Weights of a small CTC audio transcriber: arch crnn.
Rows from block 5, named by matrix and row number. Each number is 128 + 32 x the weight over its row's rms, rounded and kept within 0 to 255. All counts start at 0. Numbers have three digits each. After the name is the row's rms in percent of the matrix's.
# weight_ih_l0: LSTM input weights (gates i, f, g, o stacked) (model.rnn.2.rnn.weight_ih_l0, 1024x512), inputs 309-411
weight_ih_l0.415 091:125169065139169117172113141108151144112108115145098129105126100046135163158127087130153137161130064128127107099136076166144153162167130092137160151130134117107133170159121106062121114065113095085152146111084151135107151158148140081117141113118161125136096171109138155158170110146155166120116126079114096128071
weight_ih_l0.416 089:062108075188113168080154116100119160164114094090171111097151098095150167131108115119119127084169125147139090169143143082060151143126154117162114142166174083139149120144124086147142098096135076085174096095114130100090138066165074086100164155139190166183149158095133098127134136104122058142083105122128133100139
weight_ih_l0.417 101:102075110144151144093120141134143129128155189111115149037140087164148113159099133087102134110161154174111186079164166072146174122135151163144148126074142095088120134135124141112119110203098140105116125172108164127085134109134177079145183083105134134062181150161104168087123094127106095165129163105132150158105
weight_ih_l0.418 098:166137126166099095142135117118192139129137208144102090134137157145067138159158108144183169122136069163116179176134127107138145150114094146100135132121131111113080109159136140112131092099069089114119075106150058133180135139132142118168113093154170143134102135163112100110141153162154138141172112100132115028170
weight_ih_l0.419 080:126197084099110073130073137096170141159178100152136115081094153124128157137136081089126169121155117139121165199125092093118141109129153111044135143093061164094136139090098135147166140134155122075172063149148141170101172096081137107106153149226081151091094172075095115181168163155187096168154132073140171183092
weight_ih_l0.420 093:135155142092111155145124087158144190198122163113158178152165165143035109122141122101146104188193070134124107182084127097174139147095148162126143138090171148174124132119130157118139138110116084149187112116083167143152131121126163113101081149147087107168177148116099097131134060109142179104108146097172093149148
weight_ih_l0.421 088:067105094123108127095109174151085147126188084132169094089124141137155167187132107105156190119162172111151125123143156062077146106129117125113155112150152092133154129095098107117119167129154162088061077124156161158128173124134070152161116139152150189174165087129060084152113154127153146066110139142106104098129
weight_ih_l0.422 107:138136124156155109145103139100121151136103184184179110088167136081090142107087164152155173176145141123108134162158117067145098134149106178149029101092157094128115113090101082129118102130114164106135112145103151113145106123114100171122100147132135157141108122000163113095142089144151102147091131136142110127170
weight_ih_l0.423 097:134099126093173134107171157175122153120129156141162160138143152094162171172162134098171114078117095130178127173123111157115110095097130168075140104158172119102111122153140114110167149128082138114140092160118139124107114080160146147081137172072136160093118140135126126122113137143114139169164117121086152094144
weight_ih_l0.424 101:114169041114130189142137131202093137148179118105133096121106141115096096120132128139142181118161174130160136149059122099123141124100103109092083121147148136182107117140132166137147113165163106107161072118143129058138122107152119090152123140087149148180136123126121125165168077124109079153099143048109089107158
weight_ih_l0.425 104:092108100124169175129128115152136147181152102141153155093082169167099138149106088144151165110163106153119077144076183183117109112104113099086081169117101138153100156108107090118177100153109166114146117101100171103110109062099163129191132066120133102170163117145108089118108088094101155169151134103076067124142
weight_ih_l0.426 110:099119098186136142148172107145159105123133063102102201131111114129064113140178155067105150116131088144170126145163134112134109121169132104128171140188111192133141152166079151118108152165148115141111077120071165136143091110062091093096133139132113185145124170203135080138047150116142126079108130132069200178140
weight_ih_l0.427 096:109133154221161156119103087076191157105135137126174118168146121143160149125130093083137138096140036167110102145096077075172101126084148175139173099133082097129144128162097139116139181120169120127132141140073156164157138158130134116081097176149146102167110154150111195176131102115102140182149167071182119148128
weight_ih_l0.428 098:163115148133153132121118139162135158210177122140140111137163135102123174112179120111125196105106109137113132150131109170107090135136117146129148144129163088157077083077102110143143160141123101072170074090159107133157107098187081052150146109088083143148167145103158153115112103183128122140099131099081156120161
weight_ih_l0.429 107:161144117083114130094129135155159157220181126134141108090128150136135151124126110117155140096105150139110145107119124153126107146165156145097155110099167122137129162206088132106132126112088075119128150121124175124098087119102120163106109119141128138147099153120127121127145095126082088116131211168107133136146
weight_ih_l0.430 082:095090147127143091169150122124152146138158120075109121181169107153089165175142158114092184146200080133141124127088154099150159141145124119152147173101136105116166156117092097128143152141092114077144080148157085108190099106117081071114035097195190139191124137166143163110097114068083150121084167096119101126134
weight_ih_l0.431 088:116064154099160115145130076158186171213100135122114101114136079082172061106113102100166162116178115057136111128106113073100115158144131078117093147104151116093117164175156095137160111100138080130092142161150118148106164168164159130105109088126144118153110081149171078092143154104150100131104128104091168131130
weight_ih_l0.432 107:142138165148169142154112161143156094086175145121173116166107129098154103167196140173165181118105137148083128194115097146106108160101116135148138164187168134172126131192068105095174099123117134100126096155108078115113123141133120081173106105135146148117140130154118084179121119096162113127077162135106145148187
weight_ih_l0.433 117:116119133154118133079082125084139171165171041142127129092133138089109175167214105172133132126138110176071079120086131151136145137084092100121142166136109081121157212191134133105114140119133099104137124135129134121134131095116172085092128119129137171170085136133112148147178129183124115098160123121145165116151
weight_ih_l0.434 091:166097081079102120188098127175166108122111105133119132118153124091108116129199084132095166139122117130146154153172140142090156114101105126151073178121119130145155067150169081125165125097126139117154101087132149092132124171156079083125170150145214128215136131140123091134142084145137143110111144140100106101109
weight_ih_l0.435 089:145119075130131153114127162102200145141116154171145147132105157085135054188124106104160124132147084146091140167122132094131054134153123165113137071157173128107123067150114084088178137160126064142128059093124137083144142166151123084179168156157108182140096176089131090145129108131161103106097143174090200111176
weight_ih_l0.436 093:136127183123100173071145145192126131156100124159142171082169059139162155165138095094146118079135072121060146080136135167073147137083089170127168125065123066134177128121078161077112153108094090093170122149130113133207127091150178116140161120096181226172140153096113154139109101162116157155137123120126112143182
weight_ih_l0.437 098:147069149110132131176197116142172073157126134103084084159158093195083109125134128098117123137098145122144204083120086097143148135077168093123107152160176106121157141099117157139156149089095114161150122170166188125111083160131066123113114154142139187173126146099128073157099172084154076164165146174092156176147
weight_ih_l0.438 100:143114124134119126172117138193060112082126102146151121087137149113176133114157175124175100042165108091103104075189142097101113129130169116139154142153117149083116116114076087142135108160151143085166130111176123130144128116110085085095137130085127111151142085000098070131125088121092130105113128121116156242136
weight_ih_l0.439 101:122180149084101137136162140143144127098092080130124132201080130105157151152074160119092167105111119100131168137143145142163118127117149099114122073092161162113123183116108148083086116143110151104108095053130136129126159166104091094121121109116157101120094127101066099172120161127160153078127137156089181108105
weight_ih_l0.440 095:124120129088146088130190103112185087143131108189132157114127141140154109121155127174142128109166144148178176181152119160080099130149138134096162197112171110084141159171125120090080122138161063098097109153157125171085140139106187099126092109101108137088156133071154143120064122098160198119132115141032152116177
weight_ih_l0.441 119:109143100119161122146127154177156104153100122119196165219156134085176103138113189163121099095161140137109162168154150137096138145118103124129149100113111134165089148084094134068128130155106122137139115121095160091140167145111132117183124138071141084153121123150066117091089087122145112180080125100131128141119
weight_ih_l0.442 088:098157093162165097145142144115165131087087072099092114116086118174171188157121134136124141112102048152127094101109115138157201122083151177149125101084142077166164122142164114115135149110140041152106056144097142101077121104101149134145164169087145193146083138148147130112069139115113213092078097157072088176142
weight_ih_l0.443 087:153147108157120176068097162127127115113087128176106163148128112167109168130174119076143160133169088095140114115129152124143145164093149077134099100133160080101189121081159112208127079147190078115143071165129123116090175139097143129066098092072157103034156175147082059150148147117173147081086116102162120136121
weight_ih_l0.444 098:096074094140128134107102116178101140156135119147133112124100216120168150115089138162127100132125145099115176123130183136093077109140169059107159090072135163079176145150078192118100095060069152129129189165096111121076104109152099081181128085102094128179176154134116058114138098149136055162077154101140149069101
weight_ih_l0.445 105:153142109094142093151133143147089120160101067145096141184109175093118148102121156107126125160147113137111141146148118138124172158096120092173143102172142065108130165112123180129127130124096098154150118140165119144083113091186165114120154148136213183137079132067111137116196115151110171137122083101137167096161
weight_ih_l0.446 109:137129060099146096077155137125148106145173112134105160100095099130091174159161044109150122162145125133090161102104165097103161122116123142129163143184140100152175157147098175097121171110158141143074068095079095037158149127078123084099086118078147196191099112148147144132164111150150115122118149163146093137176
weight_ih_l0.447 098:125100141125154118096058139106149108176129138160048141187100097154109124106149108136125125169120132113184153061096175064130155054154089131131138140148183141133136104151162085159120160154117123139099090172132118097093145104194175065115143148096140133120078096109108136095137190111079109176139136104102163110133
weight_ih_l0.448 092:107125150117145128107136097126166130104086062141173094172152121165178152124134159116150091119175150158137135106156115104124131163195084148126138135088163111098168140105131167099155099128152090157163126102162107125093100172111160107178094117107146152175117136096122190112124080133101085122115132111157174123120
weight_ih_l0.449 086:143103177171150170154093153181180136119132077157115155186135143167118143150145124141132140101181139141098118117075093133167144130112155142099153181156201109115163168112153188114147153075140122153086103145103118106123134117144149098127162090090161179169114158171162145120198109151086172171108118078121141119156
weight_ih_l0.450 116:142146087126099079101156117127130091137122116159205114211121120076129079107144159085120174107161092118104162099102075141106088143075154134182201147098137133135130141119154089091113083167155126117127102122118132110148132089141189105119129143159167105119104181206172088069131137116209154113129103078162109084123
weight_ih_l0.451 126:105075107154075134119107151163204100108148158148124119143120148143183164156135110146137140103057103120119099098109077185097100130120184131181084070074132111126103171123147154059109088136121141140126084106145092147098149110116168139147123143099099156170132071140101102112056162149178157146107132192115115171149
weight_ih_l0.452 112:127140065136111151085138157151184116099147088135082115168105055175089128165152077120163112170163087139111159137119132141124154133083116157144162124109136076096089105098153181149133142148105062139106144125099182141096141129143121090110162187115115168255147154102122184123091170140082149195117142161108065168120
weight_ih_l0.453 085:087120161129094112086132110144180116154118150131052164114104111102109104095116164131123166102170087121098098107106095130151135145122179155114098146104111137098145114159148121063125126096138094166072129093087125125119189094173166074091117108167099167180088079143101140127161146105103170098119171093156152146090
weight_ih_l0.454 085:092155101170144148138066153152165151177132086089128097172092175107167158149155180103108125116109106154061098122113146166119051131148096101121143162078149164173111153119113082149140109114125114153092063093084142060107152113081124141092164152126109128174132143127125102147135134088153091171072130123096158182155
weight_ih_l0.455 111:108124159133171159155149111135095133184058098102139138122130101081135143166133123153165115098132112153190165153098090077088105125080167130143055169109087120089146159137091157100100135099122188137151081130156152088099166122148152189149157159155129174148147120111165130112149173137066138136078119096126114129138
weight_ih_l0.456 079:169121164135127153136133123079172095076095093155155174174094122098172172151145109117174166078176132095130181103185103107129119122101119115083106152082108087142181205137102095081128142127077072097149130130114173134136160082160080137138116176122071098127093127104085106133123124211111106164096126108081136139131
weight_ih_l0.457 099:179079112144135147169135108064158136132167108141090098129145071117100090174153163141119170120191146161124135101096120139143102119107135027114075112089176135085126131110170097166129151129142110130122055193109184156119137109153128119130115092091114184089087132129095094170171152107127094113078173073086113143101
weight_ih_l0.458 083:100179155141195141145108113163195106192156155162155102137104132099220065158146121082146137160123082163099146083129148089130077070147132167100182167088083138164112185137068143142090149092121078105132097181136067122127169104149148088161144059141095178128114120099093150074110139138129093145078133160056115133065
weight_ih_l0.459 090:099072107110167171090149152131188160138099094105106125098134126156138123117102120167100115081118070104095192112080126116124087154162117064145067133180139133174088137097087098095165116144178129146186077109103132112156153090160107121159121105153134174171177112160138081152165131161114108111147123118136146126099
weight_ih_l0.460 097:091146121156105176122163187099165160131151142097152173102168101158054126148177138126164136123103119141138164165083165127142116094107176100134135119109158151150185156142121121083120137124150085103103098088058104143114099141114112123142171072177108149181072131110136147118147112149155133131091105093058156145128
weight_ih_l0.461 084:101156148114088150148089159184153120115170167147128153174171138131152142139174102143143182145129069115146146131144170082126092119146091149127136176156104153188155161165069119119173115114144110086168110158164109120129162090127113131094174148093116141104094116128113086144087102095184071120133203156137137147185
weight_ih_l0.462 096:076109067139085142160091094125131168154147174093089111146148156134107148118137148069183126076097089135151139160117135101169229146191098096125158107104121152135143185171030148108072112087114085150061127091121100129115102149140144134075099124139115074198188117117161146129081161126118118177164124121093163146153
weight_ih_l0.463 105:085095196114147152162182207130141136144148094124119115074104125169186123135132102097124144134156126130128119196121136110182132157080123100081118095116148129074105121106128148120159127154110152130097116121122134168103083108136128104088133110141162142123089148154101141147159161096174093150142154159151177101119
weight_ih_l0.464 112:080105095102132127118122089092162158192101109109139142102128098123121148141188080148193107152140113107098118234147130000140118122106165131173153082092176095174158119130071134158137139153163118130118110131124104066141132106133052069106158139119136103161111119151114134151167106100098138134099096134177165135068
weight_ih_l0.465 106:191124148090164211143129093122161132065161137166106070090178087105047141159145132120149111103154098119158136167106107102090107148147112157139115154161158127126121154192125176136193157140140107109100152151117153126049129103168088125121141147092106131183143079129092160126118080144185112147184149092095115155120
weight_ih_l0.466 098:133080118177088166140157106075122150146156115164146146101138092145142123123156112081167110127094092119131122108129133128141061142119129128094149105080199124133132175144086143083088094110084146152116112117173169097127131124076103078118112104131186145139154143154098143129203103166103135141131087086136111130198
weight_ih_l0.467 093:116105131091165160150113111156063131201126126220122149150139078151078111166124146155168158147138097134102139111115100109146090102120142173114149156103167082131071107123061180131049120079151098141133127097168148128118179104078150084181163194115172141131147133124141096090148138107127136120079161187114080145124
weight_ih_l0.468 107:132126131076156091098102173144113152135117113092114119156135139136141161135124222181123209182137092147064090177117098097118112143108170159107142114073105119124154155075125142125109143102111098099057150148153174102189092132131140120109084101142126104120147193152142093159114113104228157149129117109125158125164
weight_ih_l0.469 091:060102202162128134170196187166118130133122113140129092071087122115079134153153160117152122136137071132129132136146143112128081140083159112171093160171210068169136170102172152122129089142129095114169089170158203115106095139178135062118104119162156152088123079166166128152112141151144136162167157130097158191170
weight_ih_l0.470 093:080136131070107115181124126115133105123103117107115179150128203130172125133196155180085165077118161088134124132104133124135127116111155124088098103112111107129092104153187085157150098169132149111113106134089168078115122138091106063089164084089129122134107151094125094133201117125126121092081125099117141071145
weight_ih_l0.471 094:138181099118141174110119149147136166141090072092125087114150091140113107153145148124112165092134164089044124081139145147126089144146160128144142192096137082145161087186147138155159115176121130099131075109157117140073097156108171121149112140147121126151125130104085104129063189076187063117140134075086190122139
weight_ih_l0.472 111:118113124116081121182117126142171131130131119122131160146128090135071116150140164149157179111160166138117127108103139156149099123138123155108093159086171107149089152111108139034181105108097082112188094087127119090064154154112124147138100146125063194134113115100087088118024126148202127099096204135116112110174
weight_ih_l0.473 094:035181169086140104092106152161109131119115130124105153129147119067128124122118152167150094098170154115103111107141102104119142154085164151127176175100155162154157074157125107141126155108094086160113105173112136135132144171175139115125132152114094222190089084170099153172164111149111133123161095238104135147160
weight_ih_l0.474 127:122190078148174087165142100101074130140130172131168122179120091141131074088114140169142129169153107120093101113101072126128107151132117181154123170058137132097147180146138103096114175170113124166090181075097090152152094156153178116144069109203163155136072157176132087178152085155111098128140056125120111165078
weight_ih_l0.475 094:115144124139136162117090146177153105111132126105078156096109169090114144128071094126184110138156148074136133164232070069125149169132093076129106123110198149102117157106121097139143157100158086120126133153138042087146160095195111172167158140122209151162111093102097098132154136103143100118099137131160101117145
weight_ih_l0.476 086:104126106131141138108119165166175094106134140119123087139114133145093153170167143084090111152137071149064126131153131151112071106167104092096113096135142123130115180091136097085094144170092108134117137189093105126098113137207091138130082095107116143104141105065156142129154125179115194107094163152135169139132
weight_ih_l0.477 098:156122117151134201137167111126120186172121040179101130141095110164107112101144147118139118141125120128112157157141126105129114122149154136065079181121148150122096067168102112110145139137131094092083104116098144094078193165154103078135159158110113187182119149104129148090108112161157100097125167136126151175133
weight_ih_l0.478 096:132083095110106119111073158137194118204151113153140115145164072151084162134119165145151148115146124081156049139133225071176105157115143155126158161081206109124165159138089100087146173126100085094166027102107102128085118108111153136177078078123084138101129137113109067157142146114152167119146150120138169073154
weight_ih_l0.479 084:148094088115134135103140161175171076069087154138142161114157103141160116137082151124137133152158095150117151163143123108140146157177113137108077109160163113088154195127169146129140082122155148151090144110134174091103140132195047062141110144163147125122091096146099107089125150069121158154151106087060111052098
weight_ih_l0.480 102:102132090081116170125123141181161072095178117181130175082118059124208083111135147115120135116129115118151149157098143137128107113135090081163201137176120085177112165129144147177126130150102113176147120160111089101145133153137056097138097135137164137199055182097076084168145103166114147123110133131075147119138
weight_ih_l0.481 098:141122152096097125074138169102131162125070115109154200076152076157117056120163163102184125198113083117131168155182117180174072130150140071150154140108127133094129148162108052090100139141130153085085116169149102094151143112124177094186136124120076093182095221101133068107120135110149128144156143123117070066121
weight_ih_l0.482 090:134177112137153117153106137113141104162117144147114086082113109138165161067153139118146167124118150141186156102108117136167161160130106099083117119167152120114127175141125158078138095094078088123080107176147147171114134095154084016183094114092125100130164107146094133106175117074162100128125166133019182123148
weight_ih_l0.483 093:151106172105113106087170115136133103192171069169148159133171147087155180131191148140103129078132053128142055094171123071130135137072142123083188198138111135104163128130142101082077089109128130127151157169092134130141124117081116097092093104173154109123146152114138126090187081122152127120124195132113092109180
weight_ih_l0.484 095:096156146108170158137140134150123113105148175134132105074149164175157144179105205098155132122129176136116107151158174109120125131117117109080142144184140084136111049148093121073171120116189045137143128103188113061080113130147162185149139157117203106124160100089115096121066137174116090117138170108079117180098
weight_ih_l0.485 112:111057149123091190127017105134097111207126117117145142085113181228159113133125096126173130122121048081129110171081181106085036160107172154135062081136148150127157147124119178106112144060086116151146112128151162069097131169140070062157172125129138126202135159098130128096055120127104123146105146124145178128128
weight_ih_l0.486 081:163093089101119121177092141098109167126109072175111134169131085115113097146111151159167080071179100115143139143159079162166122123172123149125128095087168102174185121147106134081118163109121079058161141145126156102140074117140095095140065155101114153149121146145125093088122165158161130146056137076144145132106
weight_ih_l0.487 113:149085105116106130113166111106207125111100076081171161146155113141147125094160092153153125104096091152100153150189101122144122134185155108080117086139113146093138136135083107118122112153100134154152140135143142146124121106140126124126152145115145184192114113146097109114010119136136090150135145075118116197132
weight_ih_l0.488 099:139140094085128130129170098131101132111118148154129137180120177191113150111098134148100143120074097151166179124116134149136128146123170090192102154101148070119133116148118159092107168133126147120139174157088140038135113158155138090126122090090171157133078128102147112142137143141139148161128079164117134073104
weight_ih_l0.489 093:128106095137093110131124157119159082106148096129088127139092157104143118165131155101143122160093149133070135145191064113149183119101103114143096115081131149069120099175107115168112125130112000114177124135112122082084189145160133119141070151116144127069104107145109141155095132138126115149096138170142083138056
weight_ih_l0.490 087:181137125107158110110142117098134120159115134187114181124099074108124090123076086136148120148156131135091128145122142091133183123140149140118075118141159131124183153119136136140137096141119151082082075165085122130164111104124128090148141146066147156162124172094135169111130078110176087136071131154079104100095
weight_ih_l0.491 102:137146175168118129071119160161128177197173078156099133180149173148114062133134109169156190091142098118121139110111159086161134117103078147119105118064156074134149087114092135056167167127116102149130104107155149108154092109157113111133114107090087144167118120133098148104122119093076111156101148079137089161146
weight_ih_l0.492 087:121127191085160067131090078136106087189131113194190093181162091121167144097085183120162106116198065130178150079077144125118134153097090150092145105072089123128122122142166160057108094094121076115106049108093143076159095119113107135151133153139106151073111143133125145129095083183157135144116097128104114175181
weight_ih_l0.493 090:112094085129097182158120130115154109124164149130135151157117118121146115147141129109138170168173133090128131075117090154102083115150147119153096164153137084153100194169145143099143116145183137139139092131115113136086120113085146121153083099135130115102130165119074127137137159098095098121145182108092151117155
weight_ih_l0.494 097:154159127113146110173082169105074182145109112167069101102091121140126158096103123101107123119139114105072117110083116187121128138163099111111164147140123097151181116135148091116064130108112156121153115099146177125109159160141109165145076173167150139083112127093110074147014129158172154108128085110149096106089
weight_ih_l0.495 109:089079164153161136171105137161182111085115121128167099136181083102132102082131098111084154117142113089136125079136093140067126155146172067082174143086195127100145072116162127098112110077111138161140130111105140178100154125217133143139164093089177160186119158041107189126055131097163104119130192144128147128196
weight_ih_l0.496 108:196116139071168088162106140154151110182083180138133131091117133131155133102144081111137125126105123116128138092122106101126083142133122123134130127075147128109186200123136110141192107062156078089125088157097127116093118124116098109123083125185166102104121025169170160085117182134122057102069147105136127150146
weight_ih_l0.497 091:146053148098171113106154143111156117098145110124145103102096074149085184122114145120158181081120125108103161125143129137115161123065106084167131172158155163148162136115087116162169160167136120168149053139116154122098132098118109113110143149169104164135050118123128087104056133135108139099121182143146122168133
weight_ih_l0.498 082:088136083202146155151037159108165163105169129135124117119128130133096136127125143136125071116121106091106087075103149134088084108075170070110091132104182153142169119130122164120128166060107128141100111151096109113136063108179149131142142078104101192159071137107098160096162142110176081171099137066197143136099
weight_ih_l0.499 091:088171109158154122168098155154136174187148138122103143075114154092195115095167131172159141155159141161151059207117137128114104140092109073173161141084144120156120080148080113154129128105095099165173129107112121108105099232130131100110186162122143173159090116085119126105125128125103124170077149156086170111103
weight_ih_l0.500 085:109092105120153113131109142175086169164147119133146135181089182166171198135099088158082153179115165108211102085167116101146158116168152097214101102164205104137068141145155114129150084141097093096200119159090134156144154099181148108185111157139121116091102084167107180173187082170140140071146183136121096164107
weight_ih_l0.501 107:086108168054134154149131168154104137149131108134105144123186149066062089177157143150109161202119102103074144107132128148127102132157061132105148105126110098110105130138123070151122125148091161094136145157124128157158146094094148082145184117129092173123151122128144150117071162156163195151095142120130093151150
weight_ih_l0.502 093:168114170129131156113172113130173129129115073136114122149135097149076099167169140113089109105126149148165168174140169171148098119087157169141144166112122141129187124142115162139134124087124136097093068141158153091169151120180114059134113160180183119140138213132126131159183092142111154080112149072135139154114
weight_ih_l0.503 095:161097088115123112155142221145175127092141127180136147146117107136096120081135119083126153104122074113127162157139122111172130125084108108102137150106181133116177117124161122072129120065128100117067147162095100113109076093159114059095144127141108212118134129179111095119114135106101063139131097151115190109101
weight_ih_l0.504 088:151131103132162136146166193140094164151119083153069133083114084143160103175126206130156175165141101163143129089091128136112105141109120163127129151172107163131133076183140107132107093105145104101121140123146105065083095152186136100195095133109156169120163127096115158048097118120134155073096143093105103161074
weight_ih_l0.505 118:152168151109094137075090109095177158060117129179059079116092138200118130140182131159141149127133170157128125161149156099105132127128141145180247114184127134156078067105089186114113113135148114122124094116126162052124197168065127118167154140096141142097157144090097129089083152109161126114121120123097142126129
weight_ih_l0.506 099:108128072192109151158134188101090150113117186143092152143153115143085099167150201140145116153130186086135153130152099111116114118094158151085054127105183131098076170142085146104106148085151188182106151163150119066143138204200147153125095032101132169191178159134102145138168089099155100080126137124128125130098
weight_ih_l0.507 106:103126147139065129149166120120161096156169077165122140145109144113161127156126150103122162064134076151137130067127126095103114162129128094064089136163189119174133123142085115170107137134124113146161113090098173138161076103116137105136103119187162134214097023122131141087145099125170084099076137134100170111118
weight_ih_l0.508 090:137132137127160149146095171139107123081178026125162079084076120132085190121103158097164092054089126120129148155122112120128181136172171134150161177080167144151084104166079150086111162096124119131162116149145088181113124140144099201133087091151119087186158109125174123177172077160107084137089140160126143180100
weight_ih_l0.509 099:135077112164150117186128141196120141174107152087086177107102107186115160146194086174134108157142125133141127127084060126104106088092077130097169134061104120101162198135143110097097102107095053169159104118091124148116134113160076056106128152190142153135111093098122084085163116126137146138080128091098097122136
weight_ih_l0.510 116:119115117122120090134136150124098147107191124213127107174118154140134151154191105123142144100132060078116139108076119098086062153110139070121103095171201122118109127157129136128111116143144104150193125142109112145094128132165042152141112104109229160124069124187099126094140134125179110152107146067127156093139
weight_ih_l0.511 102:151105154123117134161088104124125157075089141095094142090122130135126081101121099053200121137181111119161073100148068184143113132122150120119077119098165139159138147117135088123086131192164130107110094157142139055091125139120119124149133099123114149091161151065176148163095145131079148140107121139191132121153
weight_ih_l0.512 088:152136177100171129170136125147108135186179122147132147061168079177167086148108057125111123168136119110124133075138135114178115168214128168119076133093143096155117147191139167088108126121143164124176168118144153093150112161172097133173123043160155171130108146164084059148136097148194129106092102171090149148140
weight_ih_l0.513 117:111141122207141102097144155109129135164179145150131178149150113161071106139130148106111085120153161068107156154127138164137149149051143084140110134115083123147133152121141067158124147131100166125119107103191078096142146165117160054149133108150127089073137101100178110127150072130153137147144127088080130163106
weight_ih_l0.514 098:147132112140137121138134144132154157133193065068117145086110078126138084105121172087145082148115106138056108153162051136165173116120136071132111121143175102096078103139158107121085142124158117102123092127132122150168153091145073025127189065149060149133093129081120159147091160123149154139177138132171175068125
weight_ih_l0.515 097:126116101064140177149148131159121176205117108086092124154166117194131150139131123125185124112202111136167132187117089152115110177125127184139164177169174077124106111112114165144078135062128078109111124076124178106102155128134058144126088139170237172151152115058140142154138118139109140147160142155098080157133
weight_ih_l0.516 099:195074189122134125166125042146161096142123186100144079117094173180137115198114078106112154186137160123107203119145088091095168155109135111167121150148149161085108148114095118114119122107135095100100118105143093127160123147159128132151114098096115132173162169127139122102173096083108106089174135182148093104134
weight_ih_l0.517 108:152148107102125088082152148171176161197162159173124116164135147196118181133121178116109162120129115134132151083101158102126123100158173120095149174066201121133153147164091162128137104124108121146161129116137098188096177125114127114177118128184105169059124132189122115103134143093155156098166147134144099099097
weight_ih_l0.518 095:147140190131162130127156093056094130119137091172108118140163131147102147086130089109116160121128138158070140111138146130159124152116143149126115090169139120090108079137145085155096131143082094132146142103125105162136106150193192102150149153134193149108067146125161200156124115157132146128155132129156132083152
weight_ih_l0.519 113:143154060049150098135081115112140122085136129087110104059141092066155117120156203148169172145153104125133196156113092128140072084133091138137153147167117082108151135186116156151170168172103173120138133140098135173076120149091133152132109177125068160152092180145149127111200110141097132162086108128123144138080
weight_ih_l0.520 093:120157119115091137146094101161105154103066150112154091172115116132117129090167159053114115157104154089123113126104143162128151115167134212201111139152147128140150142104098069112080101112140144174127167169102077144127168106119088159114132161154163120143079126124065166149171110113123142169158104112199178110178
weight_ih_l0.521 089:114088043097114163131066123169138108163148114145144179128112085098073162162093155112098070048135094129135104162121140139163113085155134125145087163093142091133131181108139156087180098131154139134119148094097170117125119123040107117169136093133104165113102124125135114123064135135091081085152179083182109094102
weight_ih_l0.522 088:125106127075061124141132114124153143062088165163152123087183203089145077146103122175144137085137156151055119144142093112088125086107144139101119167132138109110087147124100058182117144183108099126136160127129123140121121152088109147185091129130141100110135110112058135162099144088120042166126113103116142131135
weight_ih_l0.523 103:133113163161152133125118148109108111098142146131153135083144056143077173162115154103163096165172158127117129083170148185136134148170120086089170104162141062117134163099133142075105132139081124106138086117152112112121161130103118107180158124146113134070162167114131144135139107130114138180099146156134081119183
weight_ih_l0.524 094:168132125118140118054138100124121098139145113176144149159101134113146134124091153125153099143061170152096106116105137124101109087182159110116152117124148158094130189147078147141179120168094123158130129104173151069115100150128179107167155105174087071189171069136168159102119186111141090164132118121150117135126
weight_ih_l0.525 106:084069118145107122186096087120135146153102036063123159134140105173110115111123133140128131151146127151112098121099160116155112107096111154143112098123111134129126113128172104167123126098156103096120122105152190112110043114170202142115145053128093126082142142160139064046146112096130115168161115125187162169144
weight_ih_l0.526 089:108105113092077133157100187182126179131139131119123147171148101164138168138086130118118130126159190088099170126140135115166129070071093113119148153058084081076142167134086142118122151139157087161103139087164139066107122122184165078130111097155077129188182120180199149062097092149158104184075101095166113101168
weight_ih_l0.527 096:106145103160159083093151141161134074023128093092169102099152117091131160101153148131098096136124037136125168078118137177122116122078157134113112141162173129083158074168129149149061137121111138146142123127110152171117113139121125121117086156160080140117162099067150207090126161098122114136178163125133114085067
weight_ih_l0.528 093:112144162098089163088089114102133146143118170116156128179108113115143148095211089088110120180154121126149123077076058115138178153064102112123160099134100125109153106112088143112098128177120176130063113095112172100103115134110206153065126114168058118153076096106135152073176108164162091071090122096186128148130
weight_ih_l0.529 092:117098085127130157106167100135107111142074082149186183076108117138164117106060088165092109144096106162087151161154158103141143111183132130164137131154166142132126153091173133120094101160115130142084149137121177134106084094058136146161135167118079071135107182136123141182121162078107123120132147132168127136191
weight_ih_l0.530 086:127138102100118112074115121133071092157195075103123101115071110105166155106162112063080141161149174183158115151169170086126097138182152084155128090130163083138103126098143139181108120180115130136142130094140066116123170115108120095116182095161156139061190158102119139159080107083078134109166178146080150089116
weight_ih_l0.531 109:164131161097114155160127142170148109179128126132143092130130182084110148133145135142109157128094118145093161134122151102140138113233164114098211085098163151143114178164094160122107166073164130129174164158165151107131104147064052127103146126177091165135154139130138126143161107105129158153128158157110124115180
weight_ih_l0.532 083:107172181178093062153147149161111161116099106138064096152106081245152190141113141098154123163129128146100171143143145128135097157078172148157110150178157130086173148172137099186106160127124161101153061068124125173079130097085186149161167049110167086087137107105117131082124125124157163106191188089149121096110
weight_ih_l0.533 095:150150160122110110144120100154134143092096146089087097149121106140183134138120114105133125114143084103088124163109176134102157124143126058164058104075139132154101164107133129095100130142119151129076177155069128169095083119137183111148154165175127113112112149165155148166199145135123111116147134129126125167108
weight_ih_l0.534 100:157109104068167110160111089128140105157151113085109073121101133170146139150102095135154094132123133133110178136137028100124150164189116116135138129101128089141118094124085171069142146063150146140165148149151105101129182132083100165151171169113141078169154131084105062141066124115108132154100134132147131147121
weight_ih_l0.535 084:085187159171090117133126178157066112103113140102182103145105146158098080165171114116075087132093155161122091188164075173144085099166112113105122102112170077076148116175162124092177140175167115181156177104179174124115126121107109095139089111143069128137188088145167086164197111125198156157142118132173138136153
weight_ih_l0.536 099:175180113188135166168140167161141124093172065113212105106157118069077072131157161127138161171147149103118102175191157124105105169157174132138143134135079140150123135104119144168116133082152215139083171123096131124168155125180113083124110134093120088129079149147108064093152143155148168075126145124105146117126
weight_ih_l0.537 089:137132165156086144118145138164085138201114076094194104129186065111091099122141103161129139111136100155092181104184135116129136095165179087136162081144140148144140146161108154113116163180119093066166179136127154098156115065100141130125160150190105102129148134182106164136178207102229196196099126131073145097092
weight_ih_l0.538 095:161176067150153193141139133063157055148058019087073079065105116096143106171091110172141086133095134145119170126145150032118107073087116113149144169139081097170121144169103086142161142149101157111095129154111116126083108087082035181140103129100065138134124091102149130093127115119165139109130142156127141110100
weight_ih_l0.539 093:160118116102160136109096178101151122131130076095121117166155132089084152144110151180109131152105138057128168185199181098136159105110165102116156136179123159130094034106137096130193099152085142115112115140133045101100124144195155095139126137150090108189216132105086084190148129094177182151122121181122178095134
weight_ih_l0.540 091:155076090138144110143186126048138132124154085129138135125132031135091120097142074147115134141146102184086079148133152108152117192178192135099144108158172159090070199193087079128095118158116136127083131174175094185138072108118098093147106125118161128193118118140127132126150128151164067127111144139156074085072
weight_ih_l0.541 083:127151180172145142087126173172127138133136132099140117114098141076130194121111110106152185116112161140170130150077125144080105133108081136158122103101093158096079120131091148112135180112167079121138124088098101113121148152101155080149092099129134107118088178117145110111150035172070185111154150093112115103090
weight_ih_l0.542 097:095138119075072104093127108199145152118149128125100105137163139187181181172114051162134071158125057104181077185117094163127154116098119109115144159160155121145108128148155108081093085122114133127138138094119119140170134107093154136148129135127136125180110122114109170133171125157089149161097170166156142125162
weight_ih_l0.543 089:162106179191161150144072107126099099122085077099142142173110155084015179070122084114065157153168114103093151066156112138143078125121095086110090135156074121149095157087085173138191089136141118133131159119161133089114158142120075142135123083076251140127067152125115184172108093131156105080133130165123138135088